{
  "dataset": "seven-segment displays showing three digits",
  "arch": "vit",
  "norm": "layernorm",
  "activation": "gelu",
  "mlp_ratio": 4,
  "bias": "none",
  "qk_norm": true,
  "expert_mlp_ratio": 0.5,
  "slots_per_expert": 1,
  "patch_size": [2, 2],
  "pooling": "class_token",
  "beta2": 0.95,
  "shampoo_beta": 0.95,
  "warmup_steps": 310
}
Rows from block 5 of a small multi-label image tagger, named by matrix and row number. Rows with one number within an expert belong to one neuron, the router's apart. Each number is 128 + 32 x the weight over its row's rms, rounded and kept within 0 to 255. All counts start at 0. Numbers have three digits each.
After each expert's rows are labels from the 100 images, of 14976, where the router gives the expert most weight on average: "top examples" is what is common among them. Only what is clearly more common there than usual is listed. The data: seven-segment displays showing three digits.
# router: slot weights (model.blocks.5.mlp.router.weight, 16x192, trained with AdamW), inputs 0-95
# up: expert up (model.blocks.5.mlp.up, 16x96x192), inputs 0-95
# down: expert down (model.blocks.5.mlp.down, 16x192x96, transposed), outputs 0-95

# expert 1
router.1:117139119146106154149165193123101087127152148133147097113080176116121136093099112140115105118172090201119120168136147148099070111139186140143089157129080120089112157126141167171105144157165167108162073106145137137071109155200123171065159096121143125134109151197114062065085052073171145166
up.1:124138066118147191129188128131102142151087199133081091179132159135128088128172171120081098162116087109133095102113190149086141121195118109138140170158146170090130101106100165133166154168135180142135169058122110138143156081076123125147125104106143136116090105096080119125192136130114080078
down.1:125159146119137131139134114125157119137160106121190138109168100155065136108163175173103137121066136126120133126075061160142105097093086152164121150081145157142115101068102149062092186164079142155097103114171122086130073188123126111115147136172168134122143175131115128108124053073151155101
up.2:129158147130063201100103107164115161116165096204105081132107087103093126103156136093130161099100115150172129107142156166177172119126123037179143164119133161175162135131129117103086123192132105106085065075127117101165078126125087114136142104115130132129125194161157127122158117168096107087
down.2:128169082132097096102079155097192212165196112115172108141117188125081076092094162122172144140102064120137117114168132168166091171128124142131152081117133080138150090067133171202097122140093126089093084199149119110132134182087154105182103125105157184144096123103139108097120139157125162170
up.3:108155108095152136118139078134151167069123066157176164085112117143118116161137121073108094146110112162143136111170127068131151120118160071117188149077096160150137144109109185105122166109108060137119095159095107087111124121149142130151136108080157144130164125237121138125119114179159176081
down.3:101143114072100133161111122103139128194114110101100092158077194121103172076130181166124130103122111097103145128189156131102125130122156165160123126126113130105086118166185117150113123119123148136096061142130134096151096094135086073140117116121140179092000128120096109120147163133107069157
up.4:160096119105088139147164174173143143095111142127063106140152147153089202142163063137168156101199117160143103164160128217192110133161143088099129118122128101107106173158122087088101140130118136123150121166133086128109128159126147121102073108095117071152141091099151096132191038075140138093
down.4:065116118135148090180128067091150090071130129126121117059169149058119149101137126092149131121157139154093167069163118078140163121124062111142184128079116094145118109139098159169133147117134094165178115118145125148103106116168123192134109131133150180139168139132143051142120168157094101111
up.5:108128142158129125104091135110078175184171128148113163129160152155130118123105114135148115110123120134112113132119106115107140154071157166161091062158108111102113152084174087139154092150130083089090136116117174085140135124122193138159096132122062155120125130130111104174127155199127143128
down.5:082135160167172129152099117113209133155113084112144031084115091093150104148147136114175081187105108125150079113076144159173155127104138068110188112140139206138125108166149151184144105124096181116111173165138105123119143175111154122149116123104157105144143158156077149144139145107157108107
up.6:153170140130121117106185095107068149133153157171121143133116083131118152085080135113158119076153116126128149134074092112143124093151122139100139101123134112106158131132142115076098154096110143078122138121145108121106127168145170120145143147043104135105179162073139105068122127160139129136
down.6:087058087111115092156062130122124120145135097221115120137105100131132157056137164137097127153112132167137071112123143137156197110157119109168135095184094132157143149092106143189144072113066088113098118078170153155127144089177100168174130106089106138114069143113129171139137059124122070146
up.7:081151123084119185081112107177097128103192136175086131050127164133111059123088166143138092072143078148128084126136180154127139097104168115133114151124084126074105093135136214164171095102152132153101079126152133125120160114086076134120155130182138169121114124085096116133139118121117141088
down.7:125129118178137140101085197087104173135142155170162140116169132170116155134181060172080106151183078128156157127104107127148113113140163144081135120087118135132141160094096125160113168168122136091113136158119110127091141102077159133106121135099146069142112149200154106106142171108084187150
top examples: the digit 7; the digit 0; dark on pale; first digit: 7

# expert 7
router.7:078152103140102187119091083122145195061146140132134102130133133128129134099181113133120104169175157129138147166169104197188095100180122140131137139118123179139143052088177131104095085179161148053101139101107136134133146114123205109164135065070088084124174110091084106142154085133114105153
up.16:084117155115131145133132161126132170178159086155119169116089148058164140143170127090105135125177062153144149081144156204102115122183142170163149115181144117114113058160151127128163138177113137100130114148115122121150104156088091106153100101157085162133133183099123143091096191080063069089
down.16:105171095076121129178133162136079086116128139122118117141134110148155144097144097152136121107143148156147181185180150073119164179178137116116091111078157169201125141093099145129132089157157140120119101074089131170105048136100150151109119148141165167052177084135148129145144083098144162108
up.17:168105147102113146078153109103146164061160124157103125105111097129131090150156065103071122109138135100162162134126081160103110154153156088095069112091144092109110066143105110148077143106107067112194129088133176076123132157124080154144092164136191095082134062091149165181186147157144122176
down.17:077136146162142126129125113177110072150119087133156111179145138048166137117115073101161103100040159164125120115051100079123123135091127088156111135130130136115153104112096134167091092128113107139151160143085130142101081128168166162138173181154104125211107152146150123135074042172169068136
up.18:141111111134142183145142121153121168128109190151059175121153152071114104116127161165122142117137114087152145146129080149093120141123081248113142134152154116185152120071098078087125088162104139116137107105099122140135132122105137105128117138165120121070155134068123089139154149130064145140
down.18:161074167113117149113158206103123080098145109142127077096079108138111145126096105096127139115138151135090131137126144113151149071159150170118122095115088149133108136174062122133157132199117072163095087155148151134119122131082177097114098131133141145120073071156143178128147062149111114137
up.19:141093128160118142105110087146080103071146100138104135135148117135047101095135179170105123127137131099148174175161156135153123191109156137086077109128108120108136134188146152140159096118120176118095126144045139160099219094135176165105080133149148113150146152103112166120116126073173150175
down.19:163177087143164119142139096133130132155145158164150154122144136145168158181131113074146141160160208129123152131058082163108107092110090134174105099170145130069111181201091147080116155142086036118111128128151134118126144143125096142148099123116166105091097103201137092147126176166149144142
up.20:165152107075099147119125148137093132105117152107201058086102145166178066139070110149114092133148125125169134148177165140171117086156152088146150183082132110107120170165077134136127059184116111141160114144140151127126169074155109107154173174096100099128184109105170148110146082095102125165
down.20:169152128144126157158147078129071075136210120107074159142134111116138170189181136145089149152106177101133116097104173169130041130176115151100128153135105157133123115060141099176138112132080114111117092067100110148182114112116153126162141126148193075143196144150106141207136121125153163078
up.21:106180054127162170105108097133087141159060088061155198077077150136107208139161156115107121162086133101159121172083085166117178114164090110074115123099137166180202148122115132106098132165185122100162139121136127091150114152101156122151112137120099136155092158146151134186118101124155137130
down.21:130112124130144079095073114121166157150113195128100073138141151118149102129086160122156134066147184176174104109123117104083164151100121096158157089114103081086096184144121087194067150174141144144154089135135144141172111147143128149150158161141136133172149058155099098095071096183131126112
up.22:084135102132161197097068123117084161158187089118150186147113103079146163150178124104106100136189148089099129111158145141132092132093115140181148074090085166124144120111156081163114086150161093117118092079147144125141162072090088073146150136140129128151109213160109133119173099131122108157
down.22:133120123123068116209150142116126106133113172147076097131130159164166097079119129146146122175137095112155129130175168084109147102121111208115103152155102107149167131056145125154150150166140149133108150117110139161143130131112113143129104116173149141156133071110101093117129092077129167138
top examples: the digit 8; white glow; third digit: 8; first digit: 8

# expert 4
router.4:095166128103067130122126145166111085124148169074154159138103076139145122165173079125124140104108125123138180118113173115080183136122084050106140145116123127150140148109155117118143082102133132133124136174127108180107199147090073116112162161129132096107138139111170120135094163130086158101
up.1:126092083164217124074023123092139139145108153117050093093074127138163147088121174136092114139129103095125185173104142108170187119153078150125129088138144114122105155145098127103145118124123135167106085116133127121144125086131158147082126125080069147111121144108091116123117159109142124078
down.1:161145131170095148096205171079103137138077116102139156144139023114116146155162138115116125093104131172167118171140187122084098125147139132092100118165126134175107199074137177124134077128150148112113131162125160154097155125114133114137129121112116131134074081118080125156144146167088087124
up.2:139119123127079144090133133067170126142082139165131080136218132119090180082153116156094139084118133112122118113124155158150140090085150153159153201081127135117126095113187137058061100051193080099158172098131093111101104137159145180170130076094182104142103118147126099145118144108161083155
down.2:144193148115085108137087154160114138132126152079173105106108156141177098095147121154167140055101154108098130131206166120102147141136133153173143048119118124112108123087139132064138139132076111146116114158114108173147152134152173098149108194170142151093104140099151143107115137166174110143
up.3:171104157086169105140082167109097095127134098156160122156135086159174147085090094162179140063158133144111135112190118125197123106075099150107149196129049079129151124114160117136082093130185146091094065111176121177084167092182109160113144164141105117120069156124107109111110137108060146085
down.3:102162094125046106182125108140054125190160132145174146141139131133069103114141123195140141143100191116130197107049148122060186143169135172087101122206189148095139074118122137112142130110159145131142133107052145076090098099150092096118148132137127094129135130168116174141186183127121092130
up.4:167100107103096174119118134179136087129149076058159150126118098111170169114043143093124167187183127125085139128109130144128087132134142117114125170070087137134123168139155166132093126170167202123105119146177095176133087147164158138109164158159173128078096135106152100044116187117132129109
down.4:138097176149140126154113168116109168078139130144119121152113102111073077175132178158094169109141172178146194062110141163115146147111154123093179093151083103180134145151134127147133090107075100106104178163120143135119172009101113103135098153195130130118123098193107105159143130117101111155
up.5:106098122189153115100126154146130187120147149170197164130149169132084177110119135094124136144140105106200080089154117148121081066150148118122083126171136128113127162038105095138091115104127116140124155142119158162153122085157099162143165143191129139102136139118049163141106128157134076115
down.5:132118097184132142117125124098124151098109100117135137116096131124156174069127157141169122131174120148131113097120161140169152111111154065091102122106149129129121185095128172121158132175109190136173146144060153154132133082160102190095126139168150125158126116084126090216113136135161104131
up.6:097126160160146144113096098114142153159197161147124177133134147086125158116096164093088134151126124113110120145145155078135114116145176116124098100170062160101140106166052128185143196109143096157135152073122107080113123139142087133178151120122083081135141147125111146144127104111143066090
down.6:137114116093118107154165109120153120121120065082108167128088165117125177108083094134182115108168195107131102072089119071135138068153170061177125092073114094103136116189195147108142074128145145074140110156156176141150133115168137150136121148155109158099152137114121163143135143203115082111
up.7:164106199195179107169100162083118164126136136126108118132109090123163111119104090123061119133082089128123090183123165117110107116135117156183093132110146142174175159168105154136162123108119119093103124145234085056148115121156123150096164124099160102181138142149094120113176133133117198065
down.7:040079130170121072115137168087086106125117146086131146065134119094148115091185090153174110200129155110151117130130147124147129080147089148168185124107149108145041179121122101118169070139146135135102143147128160097085152160171173130188100106107129144139179081151146151117187084116110083139
top examples: the digit 1; third digit: 1; first digit: 1; second digit: 1

# expert 2
router.2:120148100202160109139116145174111084115102171077173131081082173116093125125087089166152136171158153154119105144053136111139111160080115133158126071152099125079061127136152086142146152114176143135091149178096197093126108176154128102153106100180101151131081123130111111122044107111159142135
up.8:168146113096133070126136032136085151159128180114109144118100134113154060146084159136120149114122137111121114121094120116163088119163127232079126103097089123129099070116125152116153148162103092151047156149169122123138110157101147095097128089104177120121123079144146129121104082051150132122
down.8:090158099170136148066119180178125127166136172145137110109119150093126114134151101147152141110148056155123157115155137145138092105102094139113090101140127135152175128122122113122126135138176219112140146112157078165148178137111108074159150126132114092109107169131159102139157174110112121099
up.9:161104151089081134074109096181123086104160162128122096165141088184075106096073121135115144078122111147144089104071086169205134167155137154107109149133094142127090055133131131102051135130145103123141087080086154133132112159141106142117121124128157095105122122189151141159124101130157173135
down.9:099094065121111166146137068063124162138119176102144093085156149131153135206158114096147149115105066129100160078185130216136135087142128098196108110139173107156140184104176160120116104128173147102142121089161167101097151126143101155139138121107137159084114151194134121168129095161126106072
up.10:143105098164186111125129085173132136148173081154147149131164186087120117048105110096111101120092121097141159167106089187151139105128147081135105174144148098139141038197121105153113141104101125150134086129167117136138110143124091090132139128107138146099120105078137180127155124122163100134
down.10:119099097118111125103147121154086131132111173158082188119153072101184120053136165120121112103152124090084151097161117149164096134131139037126083111142170104081121131174090121111168176152074186089162148097101119145121136128214090140174163171135171129137167113129142070144109137118111071095
up.11:122132125161162169077177146094086113116154214147139110092101137095122109164046111132112102085154148186129088126158122126096122123134155118219065070139163151072112095170131102158123143153165072146165151151135158094130106160105104165106138062110103159131114143148161172111146185114140137150
down.11:126127162107117087130124142109157181151183109154089114147136137119204141088180106162129158116158210124064166133089093173166102160123137136104131137136144082176103098128132116131123122163077163094120160156124129084092135121065147101137117130086164107157088120134102112097134133098138106100
up.12:154125073112145130134107084143050148160107130143130105114171166136111164096118123164122143225146075130133118165152098076067135180139212070102122131068166110079163134174105107112171097177150166099105101180146199108169073130142117107159103115123084080144161120055121181104124112085138165117
down.12:138082160119142174136183173175101128157144174140144148131141066123153102123117114120080110106173145123108144107122148108163195137110098121139152163155143111150156096061139079127145191139121137158142154139176104132128145143107129122064112138107100097101090118155091086144115172144087104137
up.13:158142171157113090135153097168117112130127070116127080116168116146142101161159134143110141163139150114132115127163082120114190102050124108123132118134107152133112141115150110156176139147178160129112165153038131175064141152068141089103133172166171103107096109143071114111068102154100150168
down.13:121144118121168141110158155068105133110122192155122138209143131129119105084140085110088130129112097093092123070131164186129124079164127136115106173102075162132156091096126146099103132093138139072121133089166100119190150114147168121077122140126206126125149067164083135131089127162132129101
up.14:124134050075149141089134102166123139173131130145163102043117130087149199103150146155058127176107118160128110098162212091138124108056126146083219111107163121102076113122105094087190140177129153128138167136143126149197155075136110136167091081142090166177158138144145140128121105122122131086
down.14:179114124219136131148146154144219056129134082156123113143089115131130111136120162135185131135150120126150099128099123119150117172147101155091140126147096161160112121197105121112098102067106081169163101198129197125084155160100109064107133167103123083116062119124146144168142158194075100138
top examples: the digit 4; third digit: 4; first digit: 4; second digit: 4

# expert 3
router.3:112154102102126074111125106111169144107080165158140196166163141088166150121105120089179160094132151093153101129123129139140125144138144145125173177095146127175126171102119087141174104133065133099100132100219126038151112121115117095102163087148135151158111048081152126135118183067132130172
up.9:119133093161091108163089079143151110076099150132110129158146152053149184108143127137166125154122116119140125109159121128092140115095160085151126143132146133160198150150137121104122092156083132156125145143131086139091078094113125124088132168164077179158132139102094141129096092139135150165
down.9:130134183105122094082138085090121063109129153163133132141124143207152121100141110110097164179130140126143102179093153165129126162144185133093103146108128119123100096045125137136103147133176108072177222073098096138095100176111099169140141161158096129145187152140122114098151133135149167167
up.10:143106131078126158153127101184133169058108157092141130098154188059074159057112127092179173140118118161113104130163100110174160109093122176129162110157112111107155111173150091182179162046161137083192091102097160167079121128158095147152055072174138115147102164117099112106132096146118154112
down.10:094119199178086054126154100090198120156148129087145134108150115146195171128113145146154096048070136121130132103116144153096128134146139137122094159086093134115128114086128144085176195196126099123104151135164118101125190119128117142098176100134083125149101092139132115142091147142137129121
up.11:120143084115103100101122111107159114133115133149088117172135150117150131154021110109158115073154117137167142102114170113121110146099103129129134106055176117157129120183064115139156132102103141185116144130116155130186142111103111086129181106139111104135119183111150159080222199136124180093
down.11:111128164120115105127134086125131103169075190079136162089167137054104131160176098148156146148138129093070143194094122098108160091158105129138089110106129089130146144143126125072143140161051146113191117132122092133113106171098097126152139108134113102130089131121111067100120155115189118154
up.12:123179154099172135184140131128100131169140187127080069119137141087202080156140132120156126123107186116185116136123106094083154118092142103111178126122127139133093135134125185101098091145119138142106091154151147106179146122125105178094141069112066153105117120150096169141041093132129134088
down.12:070118117172160092124122103104084199217123062101117070119140103214104152157114146128130115112201117192100134118077141139165139128123162106082138126087147146162156178079141126185117135174203150130164081120137152184133103127150129131116145190091131130137162119129081106064145131159133162095
up.13:108122127131086202122133171108127122186114189145092104087201112127155125112192193144172140108125105109106176125147125137159149089131177202122103116152193126138118112143122122127128122153146119145246131108106116123091115156122120107147073169119158111084099116109166106097144132178155172119
down.13:111174129113163123166089091119155177156116135123152073166059136119146121143143119106083110058098158082148113077109105141111109163094176129161076143141157125156095140120128108116125098144107145137186139080165115159159065126126094095083146178129058128076121134059134193201144127195177171153
up.14:108081147114120126101162074159112146180129145154091133162175163106104096136150117154058097156116159137141100104090098145128110125099086117153185109156175185138168143065137125108148152082058118188151120120122051130117155098131155154059136073121139116138168139140182080118128109086097151100
down.14:084154177135124135166079125137149151125118173057126153140202150184093122127093146084140159090118049154098175091146121161149096141147149141089109165142133096128116150097151149218116153093116113134119059174136166163083087102148134161122130096132168143165109126093116115107082092092097126156
up.15:100129097131158203136133134139172070097096119139136119124129134169183094129182182205118126128146168104079112103118121125073119133155091145115161111130141132160082109074136163088143065134128102143092075141124136150180180131119153195099128080156123156118117124101125146148102160165095185123
down.15:114098114170120120136138110145120158175105134204084090152169117113168136137102142088098233154084161165168161089118081157169169100126128164162129099128176084113169162138115096180153136100118157138179132142160069120130140149147074100111076163057090127132182072184107132093118136139134137095
top examples: the digit 0; glare; second digit: 0; first digit: 0

# expert 14
router.14:145114115164128095100065091122089150101160134149119166098145165115137148099080151124104110166102104137135168148145108166128104204157126176115154138170164094124122105180090138187149140132097145076120122102090150067101121097130143068166136132117118146102142090088094198149142095090148147165
up.1:126159089099130117122100049153151108138100152085132118082107092153106099149152138095154152116081110144114195151163138127076170092075124161083167093125094139097151128120121157131165155124132130118115146083119130127125110119105163140104163102120158102145151163196092118147103226148137097121
down.1:137110141191137180091191122102098114155136163141152089118095118119148113137074084119089126162097182058130128086134158148058120150056132110096141115174119133192141128158136125105161135137128080078116111142113124150176086107130099105103179155166164211152077164129160135065108129135156124128
up.2:136132141098113143134090127119109188130088113213105114152154100126152112125131107122176132097156154175105175131152125203062091140128138119082155109079189157111150099129098125125137157121116089099139100080207180136105160122119134126140160066132088153180242178116129133107144088103119083161
down.2:091189136171173155179156092139092139139032165101112165155117158098159113142141116117094142127162131110126141128125161103094123134110133111118095094099106151087095068146105105176075134096113123115151154124159131192132118146151130161120138162118180132086076123111137117156126136145138095082
up.3:220104091161122121083166217130158096065156116144110105045111132121095095156104124161161110138109180103067128113138131125066108112119154188062106103125101123122138134094138089084132088131171106179131096087153112130145076130166099148091137114118143128125130149161164072158175192142099117100
down.3:062136107133106148115060060136077167210138133159166097116191151155124141132142109134067119129045113119110115119135154137164167109149121089159106134129152133137116118125198147137146125156130137104090063132141146133102167152116126142180140105144121113086167090151171119126116109093111113127
up.4:102133114099122131138051133092175169118137154133090100135151079111103127109081166165058126076102093156099146142139096108119225151157096084115084197173155131197153169087178165119142171115063113151105116149145104123085135143128083086074100128154154134089192119117161127112152143057105130122
down.4:118122171112144172140159128153094150204146119102137126130111110135143110098124136112099125132130133110112168088114073176130120105091150140089159087127164112106083158191107139070156151140177136052102094130121072110172091172179163133143134116110061154103087166096044197106076123151171144099
up.5:151110130076101178153157184197107148122133188116142116142135121093172121101093098148102176144178137095133114134139051093107120168080159129107157132174154106123159116105123167120119148186201140087147078085066204117131132148084104111189108152130165109133149066133103119128150148153136095089
down.5:159199120132137072118118105170175146146138131099116158113137152173080164155099122132155094139155128137155181114123096104150097196071135158161134150107119102104070132096124114098074118192092108125111176196142148122138039126111084086083219164145098094107084112203107129140134130086153118145
up.6:109118132140150113176156139164113104091090145126095154132109092115078143104113104095153162144105133126099130125117106099152058046113132108104164129106112151085142088149192101107163127120067106196173132165131100103158122105112169148156115147107084119115180140106126183174122111129095139130
down.6:089129142106160135122121138130149185078166125113086116100165158101178078168146156151135164091117143131092177141154165227110134122151173131148111111130098132089157145195088119088122121124164173112125102060117119100107185147110142112134211082149152115131156099137140128130133137076155113177
up.7:132165154163129167116221112161067104131189157194151111149106088118149134189163140156164138161102047194172135106110105089122129125081153119121146132109112162152153134111083103137141111175091174171073092096145088127082148133162124158099143099127104096117154136141143130112081144151151168131
down.7:157155117180155120071130088215114082112150109106143092074141172147127079172116116093067143145128084075142116158140170106071145141130107085067172147129132130093085073122173135110139195118159126137150079133175113121131146119153140171121165152090112062127172127158128089109106190064157071109
top examples: the digit 9; first digit: 9; the digit 5; third digit: 9

# expert 0
router.0:106134123176135127122111138136106103111106166083161159133152200046102194167122103135150143148127158141152107138050144109158070112100112160161144091101138125121083159128151107103155116098129144088113158160090170107131120158154170118151142106130104160100083120155059101161087118081114098119
up.1:124122150155071164141145163170103117131173128087151039175104108070130146139130070203117118132143118100115143124150144110120138035128178144094165159180168126192113163072172140154143122116182150170116080090151081154154103130112164120082121106125140085127109099093139084130148091113094144120
down.1:141105179094145115091134126115110116187102201095105127135184147112211138099148151063089116112110109116133136104125222164112089130140121119134203120135144130133115088115131157115099153035092124125157141133110111180165162103107111120117124095078107218078070152108115161167136069100102140081
up.2:088109110105194127069129139188076137120049052134176161057123147151138139128136132181213101145140127120124131137099128121166103048143120142156126143143151090052103128180111137170180143087092068154160087122157115157189103095121132164179101116122146139158141136094137146121090158130184114150
down.2:178100174185108121126144198079112086120131121094130166166127100127170083129093135109157182079139151155155117122090146083069118160107144061127133113119087170143116133145069111176131173134075128114150105136124160099155149088117146098145120097112109133158078158105124097080152134117129149147
up.3:118117181095085159102092105079145176134120157164130103156103158146147111088144143160093098191104120118157150126193168146119160099118093094148101077164142100143107180108142082073151140131134165109110063143135133178121167111115136071151156159120152122143108078159164124134150133113062125128
down.3:128178117123164142101160143171169133135166199127118144074125105090102100149153077100167145128210073125102134085104086145145104106090120204109166187122178131163143098117129163095155092146096118101156180132103111130193131153089076085122122151140112170092109151109143134069159148175084171073
up.4:147147101157063166153174103130089079145126191180101108111179124071104153099146101087123158184133081135128158116171101156147059087098155115139080096160121116157130164126138124063148113141105082150148182100134122119166135084146139110073125132127111153063097118167157125110152155139136167157
down.4:146132156105178154140081106125145178134155140144114151116109143154185101154106122126152031129152238113093110178156138194145117164148146134124153196085143107075167105117130177085136090131109131106140121125096140141130160141075142165173174172116139130139100141195153118145065115112123098085
up.5:084122130100129120114135141122092102116163151100152128170173103124131161110187150180153180114128145123114138119181082088102176122142165147109133121116164116127178137099155138112122123150149178120123107166066172151104157188113122180193122137106194127120136129028074076126093096109072164104
down.5:171117139127159077095144173077107069130138138083142151139135165116116120111091076144128096126105124104139136160097118111138104110120124110130108129155108122132173144101155101206147170048109137105143140207179109174193130108145119123078102143123154120069120136180146138103168094065175169118
up.6:128106142175124083112128071081188154076090137178144167152148117137076157135124084104139124152156084144149168207171122043137133094067067130124075149105088114171153160110116122167128165117116136151145135152077122133133133188130126118125102125155123102132112124109114150195096174115097212163
down.6:133112153138107127146163141165071126125147078120102138066142109071132114104117098080143164082123138147129162040094076178109152146192161168092151190166079159094091073077146124097130099137116153128154097079159142157086114124127108094140154139066139191166168131169159134114154172134118101090
up.7:077077128118111148089087142182178096113148103167158122129147129155115102133128190154138122135114132111166154138115225162112110039143124154076116119167039130098164132061155111134164156125122104163117109110153153118149069152075125122138102119063143159073114081072149112108147054134088172130
down.7:149151094147170126137122155138104098129127150111130131135139109103157112140100157120126114092153154106054151131076060111159167200090124128200108097147093100130069139140071134129107123114197123115144177160145115174190126141136197120085169110140121160193190137070174150139138192125147125128
top examples: the digit 4; third digit: 4; first digit: 4; second digit: 4

# expert 6
router.6:161151140169133153130105113100089122090165141130153115144131143079147155121100092153139114141146095168096152185148152137094151091146197128119071110120129087141119088118154185088119098205149167085154104131120130141067123197170176133102197111125092119072124153117109082107133084074144156190
up.8:142134110153087083139138103120141114133128104139066105084092113124112128091129150164111103183136134124102136089091095119090049172174163143096141143117108112096109117124151120060148161115140172138076157116174110196094123135165061097157135081124188057093134187143084105126087142130139080116
down.8:119101119159130122125124092141115120072109121108152144124205155119142149118120131134185135125151123154130148175100153174132110118062110192097150084148171173198079202148125130075135155110135097166161149152071178122114185108131163116120086121171137176166128066051173121128119202163150130089
up.9:158039105125164101124110127133160127146136145158126099116101128165132172175125144096100086173178147114155109140187146171073129170126110165093107078132120158139191135118160140093120061138214153090153084123115099100176170130121119123114132042107113115092069180079091127133117102130123142155
down.9:147061110116130143152183161133112156080100096129206135132143105096097085177156040104123163205108108129090123136134081146188082081146139110100167168110121128188140174133135151138143183205108196106061112142122185141121142107084125155117119128123152066112167144097137101095102186135140154155
up.10:076145109174137142072109122090112109143153102161141139151133101121129164135131057083095116102157073135087104145150100140082098176135182141083080139102124173173073108077103148128131131092141143131139143092114115190166166187149126162136073076145136096146157208080150167095154127174088126088
down.10:129127158133088146145153099170135101113161160173201101198150069125131056120163127173144120135100154149147162112108160097093142162098136140171138124086177096164146186129116156156140109114108100150107160089140151033151135093108150110105135135210094141117072165134131130155097112129129103130
up.11:111104149131138090075092118105168143072090149106122189107164120115115177145093201102165115133168055150130148172087188168100148153181114138131090181122161077169071147143132142122184151134078186137163172136121111084157097175161130128158111157122081126126113166147133161138120099071139135130
down.11:130119082072169141165065134139111076195133204110179107104109143124110113191153108168113159167129160067109152052109125112114115169117160135080156077083085161105143133087120171105064141174124107115150095108159174105160129130130123121139152180139127093119067140130150156140198117073098106074
up.12:100121108169098093068176178138151119104106122116111140102126092145143118115164171154109101159139104143166127119134115177143111186139158121137094117116154115134143142146112110154143116163137190116113129133146156115089151147133073093097127080141131070169149123200175070105173104096136152098
down.12:092091121148175131107085130185088106164075110155118147156117168161102140150074142099186108132137137135090117134159160136093135150126174123090125129158122125120107158065146106030128114092077120123080135156116154115167127111190098116138147066114140154181121119112099139095063112143092151086
up.13:152128144110166116106125148136123143155120107133112039155110132120093120125161131151142115139139123095183068115125103126096199097094100188070091123130172101159097153138140103066132088074146156061138120119130122123179094138177175125145126096119218128082079109130118130079096152113137103089
down.13:133070135095163144135118100129110151098127119110150129098114112164122120118154179116123146110115151154097170106168178126172072113112141050124141145075040099135170172115100139105135163214162164156147145117192149171100166109127150142119137097175130091115159181122136141115120135099181105119
up.14:119102137084128121077099134077125129088146148140143189127126146160143068137069175068143145123106105121123155145139138140098082096101127103132089150129105168140076088168112165138175119156115131132128153131094107154068135100162158089178131200185145184134126162112155116129123136137112142151
down.14:087183108104113180130076140121124124127122091155096097139119162148122142091138085209125175147095106147229106104101158186130076146125127113093132095144116120141152111143177093158127137102065178140120107098101148133170109087076144156163150113167122108110137126143108113088081135065158095165
top examples: dark on pale; the digit 3; the digit 7; third digit: 3